config = dict(
    fused_qkv=False,
    max_grad_norm=3.0,
    lr_schedule='cosine',
)
Rows from block 4, named by matrix and row number. Rows with one number belong to one neuron. Each number is 200 + 30 x the weight over its row's rms, rounded and kept within 0 to 999. All counts start at 0. After the name is the row's rms in percent of the matrix's.
# fc1: MLP up (model.blocks.4.mlp.fc1.weight, 768x192), inputs 0-191
# fc2: MLP down (model.blocks.4.mlp.fc2.weight, 192x768, transposed), outputs 0-191
fc1.207,092,188,270,225,193,227,165,215,181,258,210,228,181,257,239,226,162,257,188,163,269,180,184,180,217,185,271,227,214,179,148,157,184,201,165,203,201,178,199,209,234,194,175,204,204,196,238,167,238,219,161,209,176,173,255,194,217,183,234,165,167,236,229,168,193,259,212,163,221,276,195,179,159,172,162,183,167,184,185,193,194,194,201,211,162,179,197,194,193,204,182,191,174,240,221,184,235,208,212,187,208,245,238,161,180,242,199,166,222,198,242,183,199,197,207,147,218,209,160,193,238,263,195,174,166,199,260,151,210,189,191,207,180,136,155,136,187,199,152,248,214,184,271,169,171,167,203,194,216,207,185,157,211,206,195,205,236,143,181,165,186,188,237,231,187,175,238,194,229,232,168,190,223,232,203,221,218,200,165,153,189,201,201,150,213,176,219,206,219,223,168,226,252
fc2.207,038,196,220,210,177,195,190,217,185,169,188,140,149,158,201,201,228,186,199,172,197,164,191,218,222,186,255,208,234,205,176,186,262,217,198,180,206,193,138,208,156,149,206,242,225,237,201,251,216,235,174,154,208,271,198,180,220,203,203,153,209,197,223,184,225,164,192,170,230,169,179,223,179,168,215,216,194,208,214,170,169,224,207,275,165,234,223,228,191,231,147,185,200,174,203,133,172,258,216,242,195,201,227,182,284,210,212,199,200,208,206,218,212,261,206,268,208,214,188,217,151,163,209,185,221,235,145,175,200,157,213,159,219,172,207,204,220,220,250,262,164,174,247,242,183,181,204,158,251,207,187,183,230,184,162,196,194,235,249,131,205,198,159,172,238,179,148,219,154,222,229,196,219,204,213,192,199,177,164,220,212,203,199,249,183,253,187,207,210,163,176,168,190
fc1.208,104,123,154,144,248,202,193,175,169,172,196,237,218,172,206,221,221,242,219,142,198,208,190,197,213,216,168,210,236,208,161,253,233,173,192,190,209,215,203,216,190,209,207,219,214,227,199,193,167,206,208,214,229,131,180,196,253,240,188,253,189,219,200,191,191,231,176,215,153,166,197,201,202,183,163,196,223,175,180,234,216,241,203,223,248,283,232,196,177,185,214,201,200,175,188,190,245,151,150,195,187,239,202,226,219,232,210,143,157,156,181,197,180,209,173,254,274,172,231,193,170,206,186,227,212,177,199,122,227,211,202,221,195,155,170,199,183,231,171,186,194,180,137,223,156,173,230,169,177,213,247,152,223,227,162,208,259,239,170,238,176,207,234,167,247,215,184,147,196,156,163,210,222,181,191,246,175,183,227,240,178,168,207,216,211,214,251,231,205,167,233,184,168
fc2.208,131,237,270,161,199,171,203,225,155,229,167,184,183,180,171,192,208,155,237,184,187,194,222,199,205,177,251,253,216,191,234,168,203,169,204,135,223,178,211,194,233,209,183,209,238,205,231,237,199,221,250,161,192,181,171,172,233,155,197,180,211,200,213,225,219,215,179,136,262,199,214,240,241,176,196,178,219,189,205,207,154,134,183,220,194,206,231,240,239,234,205,232,221,225,218,219,147,208,199,181,168,210,217,240,195,222,183,238,145,214,192,167,226,258,196,141,170,216,131,195,224,259,213,177,214,157,208,237,160,192,220,204,212,166,202,203,170,232,194,222,230,213,230,210,211,192,192,140,148,233,177,215,266,173,176,196,129,186,177,177,161,220,237,195,137,224,196,201,179,185,249,193,226,244,204,228,218,222,189,185,189,176,201,189,124,211,166,168,170,228,223,175,149
fc1.209,099,230,213,224,212,183,131,164,222,159,222,233,225,209,195,211,151,218,178,203,224,213,212,207,195,265,237,183,273,204,211,165,179,162,189,155,205,223,180,171,205,199,181,189,209,212,179,184,183,145,172,149,190,206,182,189,168,203,188,204,212,180,125,199,135,239,232,166,133,235,255,202,193,231,225,181,198,162,181,174,224,209,225,151,185,232,231,230,226,200,224,221,235,232,210,195,186,180,211,198,207,177,151,236,168,212,197,223,198,205,185,263,212,204,229,205,197,212,174,233,185,185,228,182,217,143,196,219,216,223,192,235,229,216,214,178,172,124,203,227,141,232,198,232,206,288,201,176,217,249,221,128,184,242,159,194,236,210,182,186,233,237,178,267,202,172,191,154,214,170,201,277,220,223,184,177,206,214,226,179,185,203,209,177,222,188,137,229,198,239,178,195,151
fc2.209,133,167,187,186,173,196,227,202,200,175,224,246,167,194,183,215,244,242,163,205,172,194,165,172,227,170,146,177,123,168,246,186,220,123,177,243,240,165,176,238,189,212,243,202,223,223,177,224,219,195,180,161,199,247,172,265,155,214,155,255,156,208,170,216,154,199,198,237,177,172,218,189,240,204,204,248,226,169,220,215,215,167,212,187,220,212,173,262,173,134,214,201,169,201,165,201,186,185,229,201,214,208,203,184,180,171,222,216,216,140,227,193,178,254,160,165,184,207,181,154,229,229,166,216,182,254,178,164,214,199,200,223,221,192,180,258,188,168,217,212,204,180,202,146,219,218,211,202,198,268,227,206,209,192,205,260,132,183,199,224,243,225,178,180,231,227,200,268,231,249,211,164,171,224,191,214,245,199,225,167,222,177,206,152,215,223,184,176,207,177,176,245,190
fc1.210,081,207,177,238,202,165,214,207,165,215,208,210,212,185,184,204,180,216,229,186,221,202,200,244,245,160,189,164,249,225,213,224,177,231,188,218,181,160,194,277,194,217,190,206,162,177,210,161,208,210,212,224,201,187,182,171,202,143,245,215,184,201,210,209,228,222,198,219,270,238,255,164,175,216,202,201,220,202,172,171,204,204,221,176,188,196,169,182,236,166,178,174,175,221,197,209,214,152,189,201,148,200,215,249,167,217,173,160,210,196,182,247,228,159,126,161,186,189,224,207,203,248,232,192,212,158,187,186,255,149,219,164,250,207,193,195,191,272,197,217,250,199,178,193,144,230,230,220,227,200,236,221,219,161,203,152,130,167,125,216,139,219,214,216,223,225,174,172,190,217,194,174,183,202,290,166,208,152,172,170,148,215,224,235,206,237,192,224,281,193,177,166,198
fc2.210,006,194,207,242,195,200,202,184,117,191,130,202,213,166,256,249,216,221,234,204,236,195,148,217,222,188,177,243,168,191,183,207,187,235,191,181,193,194,212,188,226,234,254,228,226,193,222,164,189,196,210,197,208,208,220,167,224,170,229,190,216,203,188,243,182,202,160,188,197,182,189,141,225,143,210,240,199,199,194,153,190,111,151,254,185,192,248,212,209,216,225,257,200,156,236,225,197,175,203,236,240,263,196,156,179,193,150,206,196,211,198,199,223,236,219,196,189,242,177,190,238,208,192,178,187,155,179,205,202,222,226,179,224,166,144,194,177,181,216,178,245,117,179,199,226,162,250,178,165,216,234,241,181,228,193,138,224,164,216,219,218,185,196,225,199,222,201,177,198,203,244,199,206,182,252,164,167,162,192,192,165,191,219,148,219,203,214,206,184,214,128,244,280
fc1.211,112,201,240,177,171,222,207,166,198,197,225,191,208,180,200,200,127,175,163,243,200,185,138,213,231,229,216,215,207,195,187,216,191,175,211,199,233,276,219,216,183,172,168,195,161,201,144,184,150,230,229,168,228,247,212,179,203,218,180,231,175,226,180,141,207,243,185,180,178,203,188,244,215,184,173,162,201,213,257,285,218,220,183,199,152,140,159,161,269,177,265,223,258,235,213,187,238,142,221,209,156,203,214,216,233,195,174,201,215,184,254,212,206,193,212,242,187,176,167,209,204,147,239,190,235,212,218,191,243,174,200,195,239,172,158,141,218,165,170,219,189,195,253,204,193,193,155,195,201,184,195,161,205,235,227,218,194,148,193,145,266,202,204,239,255,169,167,164,156,225,213,192,248,171,204,216,204,205,149,235,194,202,195,183,224,209,176,171,214,205,207,187,192
fc2.211,130,137,226,221,231,230,173,226,197,147,215,200,199,201,202,134,216,228,193,190,152,180,178,146,164,209,187,217,182,212,214,194,214,249,172,226,182,234,184,257,205,227,188,191,138,204,250,202,203,222,188,228,186,169,211,179,171,208,239,242,191,198,247,291,216,192,193,185,215,197,198,157,171,169,228,195,231,198,260,181,192,233,179,164,192,214,264,175,200,199,175,154,178,185,201,232,159,258,180,198,189,178,179,192,146,210,230,148,238,225,163,226,214,229,178,176,177,206,215,122,218,218,216,216,197,208,187,152,195,183,193,238,167,213,228,277,133,225,215,141,213,171,203,184,223,231,205,153,176,206,190,180,227,199,282,189,226,251,226,174,170,172,156,230,175,207,209,204,196,189,225,206,181,202,197,208,216,192,184,209,205,252,199,226,166,206,238,196,118,213,251,175,198
fc1.212,100,259,154,256,186,177,213,156,172,244,220,188,248,240,206,185,213,232,155,246,200,202,206,167,225,197,213,200,222,180,210,213,146,178,244,193,183,220,172,189,174,239,251,225,198,213,195,150,208,190,277,198,267,221,226,187,194,178,230,130,225,199,245,188,185,226,236,227,149,180,220,214,177,202,191,217,219,229,159,211,172,218,184,222,205,213,193,155,174,181,198,188,174,291,262,171,175,190,201,179,158,184,224,202,211,215,168,187,166,191,196,188,198,226,238,180,183,233,163,191,241,174,196,203,193,201,238,155,218,159,194,137,182,180,148,222,196,180,124,203,150,184,213,228,182,193,226,222,203,186,216,174,257,187,221,221,280,212,166,216,183,243,236,244,168,174,242,184,168,200,178,179,184,187,183,206,224,196,228,192,190,203,129,178,129,208,191,199,228,226,214,178,239
fc2.212,107,205,251,202,221,203,156,138,220,218,206,197,176,147,159,263,232,198,195,179,194,252,178,186,220,173,175,197,199,200,157,225,198,178,149,197,214,183,211,251,188,214,206,169,192,212,169,193,242,204,163,211,159,229,196,215,189,228,218,197,207,250,206,195,150,234,204,145,174,218,263,170,172,188,172,199,136,178,220,234,195,201,166,178,223,222,234,186,211,208,168,211,187,162,211,179,229,225,169,177,221,190,227,218,216,202,228,232,201,174,244,257,165,272,167,138,213,195,161,210,254,201,191,187,225,206,130,207,166,181,174,228,198,222,193,225,183,195,190,206,193,212,172,220,172,235,210,246,186,214,178,169,232,282,126,211,126,176,242,213,228,233,187,187,200,191,175,179,165,192,180,215,243,241,178,215,272,189,190,219,248,259,240,188,199,151,185,211,178,212,195,251,161
fc1.213,111,202,182,256,187,191,172,203,221,183,157,226,207,235,180,207,235,183,188,207,199,154,157,186,158,226,189,169,260,203,206,210,219,155,249,205,216,212,217,204,191,186,254,194,200,150,197,257,244,202,204,189,232,175,227,198,134,136,162,204,236,156,229,187,190,237,201,224,155,236,119,127,208,234,171,177,197,234,191,167,191,184,150,243,200,188,224,159,205,210,183,194,207,215,131,183,219,202,208,219,186,154,177,230,193,211,229,157,219,197,234,228,221,220,180,236,186,248,243,182,170,160,211,230,183,217,147,182,215,199,212,226,162,206,194,215,174,223,184,254,163,262,163,237,211,183,184,186,203,231,233,198,202,188,227,141,221,192,227,247,212,190,204,219,239,183,160,258,208,148,244,205,127,172,145,226,160,233,190,212,214,194,194,171,221,224,211,177,216,156,241,223,199
fc2.213,111,130,216,162,217,211,159,238,179,217,165,183,170,206,214,206,130,196,159,213,205,218,171,222,169,212,263,214,232,203,185,198,133,165,180,179,219,136,155,217,191,234,218,267,206,177,203,259,235,212,253,224,174,200,131,133,224,190,216,169,153,263,176,223,221,190,188,190,179,234,194,180,241,247,212,226,159,235,178,220,174,205,189,214,170,219,211,235,220,207,204,207,221,190,217,231,256,163,156,214,200,190,183,165,210,178,164,204,252,205,206,166,221,220,199,183,233,220,192,210,222,222,223,179,210,228,198,187,154,223,220,233,196,199,221,234,147,152,236,182,235,222,173,251,228,145,185,198,175,189,187,184,211,216,198,212,173,184,236,200,200,191,213,170,179,213,202,233,192,160,225,268,197,191,217,167,191,241,130,211,245,217,201,157,213,203,146,185,161,237,174,271,223
fc1.214,100,239,183,216,159,143,192,181,211,204,181,189,238,217,213,177,231,171,187,136,180,170,180,211,179,218,218,198,220,214,208,145,205,193,215,216,164,155,189,174,212,214,158,177,207,212,218,143,200,201,167,216,212,179,187,221,212,185,182,211,233,210,192,206,237,196,208,225,191,163,190,245,177,173,186,140,155,177,202,232,256,203,283,249,208,214,159,213,158,212,224,200,218,239,221,210,213,188,181,256,212,227,228,220,194,226,217,205,223,207,251,194,187,192,199,190,244,237,210,239,160,183,203,193,194,148,162,236,198,161,226,221,235,212,199,261,244,166,173,234,221,156,167,160,238,175,222,187,189,200,126,213,177,228,206,184,232,280,199,216,191,199,139,170,226,149,229,211,204,151,179,216,204,135,248,280,205,227,216,214,226,236,234,213,194,156,172,184,210,198,198,178,107
fc2.214,083,174,199,181,235,190,210,159,171,165,152,222,212,193,227,250,253,243,169,186,228,245,215,171,203,212,218,226,197,189,180,219,217,291,207,203,213,218,142,215,188,198,217,214,199,207,207,184,167,211,235,221,237,163,178,95,204,205,215,201,188,209,157,218,229,215,163,213,232,171,239,201,280,192,164,149,209,216,242,219,192,203,163,247,165,205,170,190,195,218,204,156,228,213,228,278,185,207,154,194,211,242,197,203,194,160,231,222,225,206,219,180,230,236,188,208,212,172,244,200,207,198,244,212,203,164,168,196,195,210,163,102,178,153,188,163,202,223,175,207,177,179,137,231,196,239,213,237,166,190,160,176,253,203,168,197,217,201,203,190,228,222,193,184,177,222,160,198,237,210,210,171,234,235,194,204,220,207,227,205,167,141,185,175,213,144,169,147,236,197,137,227,200
fc1.215,085,209,243,166,236,222,236,185,203,192,155,191,193,252,188,205,210,224,182,217,223,197,163,199,191,145,210,204,181,198,214,221,189,133,220,215,175,207,202,171,186,181,191,170,229,183,226,243,197,212,175,222,84,185,167,174,208,203,194,190,220,194,185,172,294,243,189,157,214,243,173,222,202,182,178,220,174,239,169,201,258,190,221,200,236,226,225,132,234,192,148,250,190,169,241,202,173,242,157,155,155,150,177,248,200,209,208,189,197,226,254,158,159,248,175,174,153,165,186,202,194,215,197,237,242,209,192,164,231,249,233,238,228,145,193,232,185,226,215,222,224,190,222,217,186,193,191,204,186,248,132,210,171,186,171,177,166,215,249,213,247,190,188,203,211,233,161,185,231,189,198,168,187,223,243,198,196,172,225,219,179,232,171,162,186,216,197,230,195,211,203,269,179
fc2.215,029,200,241,193,158,243,228,170,195,204,160,183,160,183,133,167,199,175,243,212,243,170,162,184,193,188,187,210,224,194,214,204,191,241,190,221,152,239,233,162,129,209,242,225,224,225,162,238,180,192,206,212,163,191,246,175,188,193,212,211,177,192,237,251,225,174,197,187,231,199,239,163,177,223,232,165,195,169,206,184,155,246,187,204,196,233,229,209,202,240,212,201,223,208,151,128,191,207,203,188,193,194,144,224,189,183,195,207,173,199,178,164,215,189,198,198,194,189,203,190,245,259,174,267,249,195,232,265,256,264,240,204,193,179,176,209,196,195,207,186,160,227,212,159,219,156,252,193,207,222,180,158,130,197,205,227,206,228,246,193,234,176,177,192,213,224,165,196,196,190,139,169,170,187,163,243,151,241,199,256,184,225,219,184,163,228,216,233,138,255,152,211,207
fc1.216,092,174,153,185,199,192,164,235,179,189,196,205,164,230,209,225,151,182,233,197,185,152,176,224,179,224,197,170,166,208,251,190,190,172,157,179,195,174,174,235,195,185,187,183,218,221,217,213,216,250,206,264,191,208,168,204,186,243,164,187,170,143,150,215,184,175,168,234,215,201,183,206,215,175,256,185,188,156,197,180,241,184,215,184,222,272,210,261,185,222,186,172,189,247,240,192,165,199,210,278,179,192,185,154,236,181,182,173,195,228,187,184,263,171,160,253,221,163,213,271,209,183,242,225,173,145,157,198,167,184,193,226,155,200,181,234,150,182,193,209,215,184,227,153,218,246,197,228,196,215,268,182,288,203,212,247,187,177,194,153,249,174,239,187,182,185,195,192,167,183,253,214,177,163,227,168,257,252,201,232,186,200,207,210,199,217,198,156,210,214,203,210,215
fc2.216,007,204,204,184,193,217,251,224,188,186,158,205,197,164,209,206,203,172,177,245,212,189,174,165,157,225,232,188,187,213,214,180,158,136,189,206,226,152,158,173,185,259,141,163,184,206,142,136,206,174,229,208,220,217,200,211,203,191,247,160,169,209,183,191,194,236,210,190,205,181,227,189,146,207,213,159,272,196,231,194,255,176,213,234,218,222,207,188,154,176,196,159,192,243,197,139,205,184,219,246,217,180,173,206,223,191,247,220,196,197,217,198,182,181,212,180,197,186,201,209,211,228,198,156,276,193,159,229,225,164,168,186,220,240,200,240,215,186,241,178,206,203,243,166,219,222,172,168,221,151,211,212,271,205,222,230,238,143,223,160,283,189,153,231,191,211,242,226,222,153,226,185,173,241,212,232,173,176,181,176,178,164,243,206,226,177,212,178,162,243,285,206,204
fc1.217,094,220,191,220,213,120,195,229,275,227,218,217,229,209,184,240,129,220,229,229,200,191,139,193,232,164,210,218,193,212,222,157,184,197,185,194,203,174,231,226,168,234,236,199,191,230,187,210,163,233,252,122,180,196,243,165,163,253,194,184,253,210,195,173,203,190,177,186,173,234,232,159,205,146,214,211,191,199,188,172,278,201,180,222,222,191,231,232,197,160,181,258,211,230,259,243,148,192,230,170,257,218,226,176,245,191,243,215,157,160,168,187,193,173,189,196,161,220,189,201,178,200,214,190,140,187,193,224,183,166,204,181,185,185,191,215,213,179,224,169,222,258,163,167,205,153,177,184,205,166,176,187,188,205,243,218,211,223,230,168,226,218,218,210,190,229,262,190,202,229,168,160,229,189,209,193,194,223,196,189,156,174,166,158,270,195,215,193,242,202,231,232,142
fc2.217,089,180,266,191,167,175,195,229,145,218,169,207,211,235,234,173,218,183,230,215,170,256,200,230,193,221,191,151,171,160,197,203,208,150,220,254,193,217,253,189,220,208,199,180,217,219,210,193,195,212,211,263,197,200,222,198,200,190,172,190,233,199,211,237,228,186,191,195,129,131,195,204,212,184,213,182,222,259,163,151,134,247,161,191,160,206,213,162,223,171,186,203,155,213,180,198,211,217,237,201,206,266,146,170,193,154,270,202,176,166,186,196,163,180,226,141,151,275,214,212,162,225,203,190,200,189,213,211,166,251,182,243,225,190,248,181,203,190,186,214,224,204,182,178,174,179,231,153,165,252,193,190,199,238,191,234,175,178,146,191,205,173,160,159,234,188,194,217,233,208,252,230,197,202,286,157,215,257,208,210,193,221,202,226,233,197,182,218,179,162,174,185,209
fc1.218,107,196,176,235,220,198,262,201,148,189,186,224,212,236,255,207,206,160,166,154,196,213,154,177,208,252,186,199,185,271,271,168,200,213,213,189,184,174,216,174,226,224,179,204,201,195,208,186,223,188,258,170,234,177,233,212,235,192,186,196,183,143,217,196,252,207,210,172,193,193,198,174,181,156,179,139,134,199,171,243,235,191,223,196,266,241,200,222,228,194,231,235,241,228,172,223,203,185,139,248,215,168,202,224,198,169,163,203,243,171,216,220,262,217,157,208,221,224,171,226,168,240,172,221,221,196,188,146,192,163,244,228,178,221,190,139,177,212,179,188,191,191,221,186,216,148,149,162,143,246,176,182,228,202,228,198,184,185,213,163,184,265,206,161,210,204,173,196,227,207,195,211,231,168,200,178,142,173,165,147,195,235,232,183,160,185,205,175,247,178,226,196,240
fc2.218,118,256,182,224,191,221,154,183,218,141,160,201,195,175,198,180,163,170,161,176,212,226,176,114,179,187,161,195,177,210,142,218,203,190,222,194,195,203,249,246,201,219,228,168,249,210,146,166,143,196,232,171,216,162,208,191,163,188,201,231,227,265,248,277,253,208,197,225,224,182,157,210,209,236,210,194,223,186,262,215,154,223,167,227,222,117,208,223,190,169,159,175,205,160,180,176,199,237,232,124,203,217,212,189,199,186,228,193,181,204,170,158,201,172,153,233,207,182,202,221,214,229,199,185,240,228,209,234,204,224,190,135,196,180,227,241,249,211,200,243,215,203,216,274,228,230,234,203,224,202,141,207,206,246,216,197,272,182,178,139,196,226,208,197,183,189,252,214,198,198,195,197,188,190,186,211,215,170,210,172,181,171,172,187,212,192,238,179,193,224,178,205,214
fc1.219,103,192,175,156,213,205,140,199,201,238,245,158,249,196,228,213,203,233,187,207,220,219,214,204,224,212,242,238,154,225,216,219,213,187,174,179,191,190,157,204,181,173,156,183,221,168,195,175,216,253,221,191,189,217,226,202,212,257,133,234,222,256,201,192,251,266,213,220,182,141,172,170,232,216,204,227,199,187,149,196,209,229,188,146,215,202,176,153,178,213,207,150,205,187,193,202,209,181,227,132,205,170,200,180,219,187,213,232,147,165,268,230,211,178,199,213,204,220,190,186,212,189,256,227,158,266,138,150,193,234,182,160,168,181,141,152,237,186,161,205,211,212,174,236,178,162,278,207,201,205,201,159,181,174,151,235,144,219,134,217,166,207,186,267,264,196,207,223,218,215,205,227,201,225,203,189,231,207,189,205,201,203,205,197,193,246,189,231,197,198,205,166,173
fc2.219,096,199,239,189,203,174,173,205,154,193,247,216,222,201,216,148,177,197,243,169,248,200,164,208,225,142,177,212,196,227,173,167,198,199,192,217,223,203,224,151,241,222,183,235,200,192,181,201,240,226,141,212,194,227,213,198,193,206,263,206,191,187,158,217,212,207,252,216,237,233,209,203,252,156,216,207,246,273,209,189,187,158,184,228,207,133,240,179,202,172,184,191,190,187,222,164,206,234,211,151,149,232,186,162,203,164,226,192,154,196,210,240,179,165,220,179,198,209,163,200,197,231,221,145,134,153,244,172,193,250,234,171,205,189,182,183,218,207,205,196,212,181,198,207,198,174,212,271,198,189,183,247,162,188,201,173,166,206,182,160,188,183,232,168,281,142,229,193,161,184,273,178,233,203,134,189,196,246,188,180,218,250,187,186,246,213,255,205,254,188,179,208,237
fc1.220,066,178,178,171,201,193,209,192,205,214,201,247,216,170,170,196,201,123,211,203,177,172,185,216,178,271,138,214,175,193,259,205,181,185,240,171,183,213,176,246,160,161,152,167,186,197,195,201,204,190,228,210,196,187,164,220,195,259,246,196,208,223,192,192,213,198,268,179,203,185,218,149,173,253,196,235,164,227,163,254,202,207,221,199,209,196,172,204,202,206,168,224,255,211,231,225,220,219,190,190,226,186,205,214,140,201,199,187,202,195,166,212,230,158,203,255,205,154,189,216,187,200,229,214,142,262,139,260,215,172,203,233,171,147,209,233,178,232,235,160,207,181,236,207,190,173,210,224,205,208,228,228,202,113,214,231,225,205,171,239,234,169,280,208,235,176,231,200,188,227,202,102,226,170,214,246,226,186,212,195,165,261,189,215,174,164,174,210,197,232,188,191,186
fc2.220,009,172,228,203,204,218,213,215,198,172,261,206,210,200,195,218,225,230,191,188,181,194,193,161,184,188,252,183,206,243,182,148,175,195,208,250,207,180,219,198,214,167,201,182,176,200,182,187,121,201,179,142,254,205,222,184,148,231,202,234,201,243,235,256,219,238,258,207,194,184,212,239,172,146,178,214,234,172,230,203,182,173,202,207,188,204,242,233,158,217,185,195,194,200,184,212,176,250,251,253,145,141,154,236,209,181,214,241,136,177,243,147,184,235,164,226,224,196,211,180,183,217,203,174,161,209,172,179,227,120,202,212,229,208,224,232,227,240,209,192,222,218,184,189,251,227,195,225,184,180,205,190,165,130,217,199,128,202,203,180,218,212,241,235,206,162,193,150,180,167,196,219,192,186,218,149,190,242,179,197,127,214,234,233,233,183,208,222,191,235,139,172,157
fc1.221,081,231,212,190,189,179,230,179,256,230,204,182,192,148,174,174,217,145,213,235,163,195,209,174,202,216,181,191,187,203,211,240,185,225,210,179,196,215,148,165,202,172,236,201,221,179,229,195,190,134,249,165,185,227,294,209,210,190,182,253,193,244,229,158,224,255,197,258,194,186,140,192,215,159,207,241,176,164,234,213,236,208,152,191,138,206,206,196,189,134,208,255,225,208,171,161,236,133,219,224,163,255,186,232,168,205,210,170,190,150,228,182,231,179,193,239,177,196,180,262,189,238,216,227,169,216,219,200,179,193,232,217,244,205,148,191,198,252,203,155,149,241,187,187,203,272,192,222,195,195,188,197,190,230,203,196,200,233,191,221,152,176,233,182,176,202,225,212,186,198,155,203,163,223,215,225,243,159,171,193,157,207,165,213,235,246,209,160,231,224,173,212,187
fc2.221,013,239,151,149,164,151,198,208,148,201,208,212,254,184,183,201,183,225,192,184,213,186,174,216,171,205,209,213,195,225,216,236,216,192,158,189,194,202,195,229,207,228,227,216,194,153,159,272,191,151,266,234,210,233,236,193,177,233,240,207,180,191,237,212,158,232,225,270,176,236,200,236,176,187,226,170,265,208,184,226,250,239,208,152,193,198,191,226,203,165,227,173,283,253,190,187,228,168,224,214,152,228,165,162,230,136,265,180,212,149,210,195,207,182,164,145,200,216,250,181,216,181,200,182,198,196,214,237,208,174,186,175,187,227,206,187,184,203,220,197,244,180,166,201,227,244,209,237,180,212,217,171,181,229,179,132,224,170,264,198,214,159,157,184,192,204,203,189,190,201,226,191,205,142,158,202,152,179,179,231,205,206,194,209,113,167,186,228,183,167,183,205,187
fc1.222,093,234,137,188,204,165,184,213,191,215,191,268,215,237,251,229,194,206,232,211,167,204,221,211,224,177,133,216,191,194,219,173,148,186,219,203,221,165,150,255,160,184,201,174,243,181,210,154,158,231,228,186,164,194,217,217,162,192,118,203,166,180,188,220,211,262,266,255,203,210,201,224,183,151,220,216,191,190,219,169,183,175,178,135,176,188,184,220,153,210,213,202,232,180,165,214,214,210,183,217,198,214,197,214,228,201,143,156,210,194,212,236,244,224,204,207,163,183,220,212,184,149,205,173,258,173,235,180,157,130,200,132,198,195,165,212,222,189,191,252,229,227,193,212,248,237,184,216,179,208,186,248,170,230,220,200,208,171,178,185,237,170,229,217,199,206,190,182,187,190,233,250,182,241,142,214,249,194,167,224,150,206,231,184,205,216,279,196,179,233,194,247,199
fc2.222,102,174,236,208,176,212,217,230,189,229,234,237,234,273,170,186,194,210,194,118,197,204,183,228,169,193,142,128,208,226,231,228,182,189,192,231,182,194,216,215,155,193,198,216,195,186,191,240,207,195,156,217,197,178,257,191,233,244,240,212,279,230,139,260,179,220,172,205,214,196,187,189,188,103,154,153,228,235,219,182,141,212,177,171,169,236,203,227,204,210,172,217,206,168,185,195,210,219,185,211,173,252,143,196,213,178,219,209,208,245,155,238,244,249,211,153,192,216,199,121,155,236,206,159,195,152,217,186,232,219,209,169,243,200,192,199,200,215,201,192,245,193,181,224,212,191,164,186,175,194,191,180,209,210,228,187,233,236,195,189,188,208,206,214,226,175,267,204,169,153,243,238,165,191,203,243,172,155,180,180,180,218,174,196,197,205,154,146,197,208,175,226,214
fc1.223,096,155,176,222,184,261,183,150,218,230,151,164,169,191,226,244,245,272,183,229,201,195,185,220,212,217,217,185,194,147,271,170,227,207,185,195,221,234,206,166,227,194,165,208,260,193,210,214,171,230,220,188,167,219,136,141,177,170,207,175,164,217,245,194,190,208,193,173,189,201,206,186,133,200,207,190,193,208,242,178,219,205,205,201,180,200,210,206,223,227,207,198,230,224,245,204,146,224,166,235,148,258,195,216,159,212,197,133,165,249,166,243,232,199,172,207,254,256,237,162,202,183,192,205,253,235,241,153,256,205,174,219,180,159,147,245,191,183,169,209,239,227,210,231,214,241,227,246,217,199,144,174,202,200,172,189,178,209,167,162,211,185,245,217,207,235,215,178,199,139,199,217,200,200,193,162,207,224,192,179,189,155,226,208,163,196,150,183,190,227,155,200,178
fc2.223,114,162,237,210,179,187,197,255,234,223,223,243,182,151,175,189,212,234,161,132,170,206,168,207,277,135,200,162,184,199,220,165,191,186,217,215,112,206,197,173,234,242,205,220,213,200,254,162,226,189,217,243,204,167,172,199,188,217,234,203,170,170,177,221,189,188,208,191,242,185,177,167,192,254,220,201,236,155,234,198,250,198,173,241,253,174,299,206,178,169,157,202,217,160,202,191,232,184,235,218,139,239,149,201,211,202,202,203,158,210,232,230,168,225,155,215,171,241,186,180,192,153,179,197,194,223,179,214,209,175,196,206,214,194,156,198,260,221,214,211,137,209,219,208,183,220,215,223,152,215,185,228,184,187,229,195,200,171,154,202,185,262,188,182,198,195,212,224,170,200,214,197,254,178,235,220,165,218,239,172,247,251,179,173,236,174,150,212,187,208,213,183,228
fc1.224,105,193,259,224,185,202,177,165,164,216,227,175,177,239,269,185,191,245,217,150,246,206,229,199,218,187,184,225,218,247,254,205,230,195,192,241,236,184,210,248,253,213,179,215,204,217,205,201,206,196,167,245,195,169,203,257,226,194,265,179,186,247,184,195,186,236,186,174,218,198,195,242,191,195,175,181,204,132,239,214,243,119,189,212,164,173,200,190,217,182,236,180,250,211,202,159,179,171,216,158,189,137,239,245,194,165,190,244,212,220,168,181,190,197,185,196,205,201,212,173,229,237,221,221,159,225,193,259,264,172,230,177,225,241,181,170,190,255,191,173,194,207,176,203,176,202,219,175,150,243,148,217,195,224,196,175,171,197,154,182,191,177,151,204,144,191,200,199,182,154,207,177,215,153,243,144,250,193,163,223,222,160,197,231,161,191,151,168,191,233,176,231,174
fc2.224,116,235,192,172,203,173,208,171,235,245,206,201,196,215,170,234,148,206,170,167,158,165,166,236,170,161,205,177,183,226,246,182,232,219,205,187,210,152,213,168,184,121,219,183,230,205,206,223,192,173,229,233,248,185,205,172,220,242,221,219,195,172,235,224,226,197,185,219,129,197,164,223,188,228,142,218,164,189,178,143,202,206,168,204,247,216,253,244,217,191,224,199,222,196,239,193,200,240,246,251,171,190,225,145,186,202,163,175,180,241,181,222,212,206,198,196,223,229,215,171,246,225,252,203,151,171,175,159,177,201,186,202,191,212,214,138,176,186,153,132,246,202,219,205,215,202,184,140,207,232,202,183,206,242,207,218,252,241,206,167,253,174,216,214,201,148,216,192,170,271,197,227,214,200,144,158,223,269,217,200,198,195,190,164,205,204,197,226,230,253,196,165,143